Rows from block 5, named by matrix and row number. Each number is 128 + 32 x the weight over its row's rms, rounded and kept within 0 to 255. All counts start at 0. Numbers have three digits each. After the name is the row's rms in percent of the matrix's.
# convs0: reduce pointwise conv (model.blocks.5.convs.0.weight, 128x512x1x1), inputs 171-341
convs0.90 088:106147112144111099170109199104164123160107145138102132088129070090163169118105132194125185161111124135170081122126145114201197085136164182129153078082081124111116121146182138176140130168109110129124154138135144137078123201130086118148092161159157067093103121130080198130131121092138140150084130161150161077131118139140178192128096135081060207071160133083170186130103151111113116107110137117143048135127098165176216124104117189056073171130166133084129169136085139178151116133121119099072117078112153136131084100158
convs0.91 112:138079080195141110147159223087112096150090143130152136075130112115092107134103137126182058115101124102087152103102126217137089182216118163117174179087085124106132213174145094052188083134120097108143167133115097098124129083168189152113135135161160114119127159115116083154137144120144142143131121119109114138104104152128112130185160109141131109118030134122121111150156110114125146157159109131172161075162092135139145149100069087118050128124151090116115133125091165145119151161145102114109121126100150107120062090128
convs0.92 102:150114107100207164169136165165174107091131123074135123175115093067178114120156124160151118133165110139112065081113106122130103111095096110056096125111149128107124070162108112103065130159123113147084140169139128131155118135186176172105173123120194144089121145169113089165098100088145163113110178089156074154185093106091082096109125164130089098180103090115117184182205157154146148064108091156127200095123078039143092107090158132106177126146084112103125133131110150088114128109120122147121092130155088094153190108135
convs0.93 105:117131147114135123173143114113125090058118107151126137185152089176102158087161146115121112176130194184136136138121111104158075162119140141137089128179141132159073190172102132097129117114118153073134079163099152105127076089145113154085154145115101110041182127123114105088088105131145096096180203102123085128108099111128152107157193181171131086117120135115097159175093174118121167109149111203146139159107173117129145128123128125168129031063172127140111101085117148096076144160145082178128117109101139121085084120137
convs0.94 109:142121120124095146197158151138106112112078128148090108062130146234147128125129101124098142119141187159166074188148178151114092122136146209147114126123100127071136150114131124140203123142107077159175117103123141114110164119126134151122181098177176137113148123165205111163090133150155090149113130073127177112140186122159111097134119136112142121069157163147137116101100145117131111145175086134109089162125113150132176126171065166084085139195113156153121098089174117161137106129164110150177144131133132194117127186105
convs0.95 096:087116102092142169109138121127098166129117131109171130086182088163120125118132103137136122122155177091171091184155170132105147134141152111110147147107152183137127158100139152099130154152122088104123135096137107092133086123135116162109108114174114091127108125134102076075150139152113138075130141109125119105133106114110119160123104128117127134138090154153153073123143092101142162121101087174136197111119086108074194099072167134105090119140097164141155054131074141164102115142089112127120056134233077111133189157113
convs0.96 101:178113111139141118098116188139111180136139146135140117175136195177130154155114087091102163103089142109180104119091165165145188098173097130124098139092099128154170105149181105135192158159190066160133123165132130113128119103160087167153166097144142118118126129123168115143119116099150162093079124176133084154094144076108171126097076108143116124077148135125145184152146133159140123154105110114130117100157117133113089136093113147136142085112145127105142107145086106154092101144115102122079081169162081128049172102149
convs0.97 110:121130203093110141158076159142183113180170153129143110119105124153120114115128094134147155114155099127118174186140154167137135151124116104123218144059163078113148129129139113105209086075187119149126077122124122093115107107130120077163110094132083155088152126214124152093047130120139140123113136085127175119140117154098154127171132098169139138123088171153137108105129134103134107151106095079080121127143172150154120130143102103097130119122111084107146123120144077147161153131096125148175159086116127098136105123121
convs0.98 095:063102133114092074135119117128068083107156146176141107211128158123113151119128149164145120067140166108162160254155106123105150099124144124120122090134164134111089081110150139087083085168089179154179130097133099172127097126108142151087123101205051141134085062125100105137119099129112136123141156105144185097131114140037165112116102135154117086098147136097101104157141111135146163107127175107137150105109090134143155125116083168129148192135089126149134138121049119146129084170158150128071137150155203163155118175154
convs0.99 112:124145133145129118125096178093148093136171119168097112145141218115122178142161180156145171094106063148076109113076085098119142145150126116174105131123166154123146112116154120104153081167129044094124188126135125122127174111186190146087105093167161151148105083152060116132076125117131090096152136082161137099070116138111157129142098134084101108142102118162115105092089153132083085086092150141092227100127183089112087099098066119080109175127105083128130086142204147178107053177218175099141123095153113126115147118127
convs0.100 100:138144110232176131102165100181129067087122113117124177216083183085117158142141169131140132182123055132133091124090128075083132135122133109121113114116162123164157138167144069128110099105110105120157112157103129125155156071125111135098126145137104160127128148139145116150134158153171128193113203144112149151089179131148191168150115125137222103145147128128142153095160124119125153113134136163089121120150123152108095112117106161120144232130145160170122100143145143127093101150174156163093129138104104151141108130102
convs0.101 118:187161104131063130120111126157238129172052120142117131093137133126120153119105116153120129185167153075093167153081111188131125139158145165116190109127132147111111155108180122159136096157142177129115138102101121114079104123163105129110100099112115151130149148157135104124159158112118145113106078205195117083143157116167160073154084060151125152089152113169124166156141137097144155150077157036128073160107216152169080108145100148138155075170132136187159133166114064147146115121130101159202165107159107115092152127138
convs0.102 096:150147205162129167056163133086115124070160141057129110136143103196153089147118151130145160071126152115127144119131059065148088117150160095108111090073118165174132112103141180126169159162151109130128136123145149149094101126134141112085090106112110178155083140122066094083064091115139084088086136066144139182160110138115137122136113075117163133138133135093106117053119066152130125076154148166124132124115188114144144099121138116133088115093144054135096173147121123170107082099176186097118130135148107139098121089111
convs0.103 088:111134093091128109131120100154145145133092089198134132065137110159109140107109147147076113121118074179089116150102098116158112064112082130153114178162168076102089127115143123093072109105068123121109091116058099170119112129094075129115167096106095157062119134154170181115159143149113113127130082149194136137097056152159138180158129147060112174128148138123146159095153198141152125120140122137121087167163131156153169143173119140146106083134138106123139118127085148083168114113147087130120133132161097096173165125152
convs0.104 113:163108087134111140111119111127148081112095098063110144159155064183138153154143092098130145232123120095147127157170178120115097160141128172125108149173139143097108128186128102123170127089171102110159133117122171107088192107104080135169047168121168099127152088103155096117148135119140111130128092139136137073117097100121110103125136099086114154138121126117107135093119128063116151092074127077106104124155087137097119117092140085069154074140079108087111146164110141114088162146144086096118138162106156141159100145144
convs0.105 088:150128094174152096084121156125088184155124164091080154180140088034098120143111148031142116110092134121077101121111134151127061114098165139167131144146127128106138112100118133098132138077041118095143134106129131160135130101184128176153113142040084155165095126141121170146161134181189112101128138112156126125146124175121130135102131108058142126210122169144147109174157101171133137112096059084124164134103081124105098153147123119114125120115113083126196145117164185122153142137098101196123203096111127135107093104123
convs0.106 112:117113097110127085123110125154147067128128102075114136118157196119148152139189120123141129169152138139136137171125095178090145114109114110125095154156125169122175148077115096157208166141102071114122092143103070151122170132187156127126101154129144103135106120131152139158177132210151040068167127097182129134151135121177124125074152117134125148203118132094131114079123111110085165117114146160102109117149102064101099117161133145170144070158109089115083107118045105123106141082174112121134121148161135213122089157127
convs0.107 092:142122192166143103124119173165131088097131108152095128109077174181109099129184125144163161196063064118109124067088103144141133125136112136103111048204076096122130141166121170041061108131158097123099087153150083121092127145139128103062068191146131132176133125086109144121118166136125132096129118163169108211114138199097128050116171144114151086077090116127159131144150125122160165073109117133088112101073095094138078120094117117183099055080144161152153119123158107147136169122076156135150072142102132085066159095112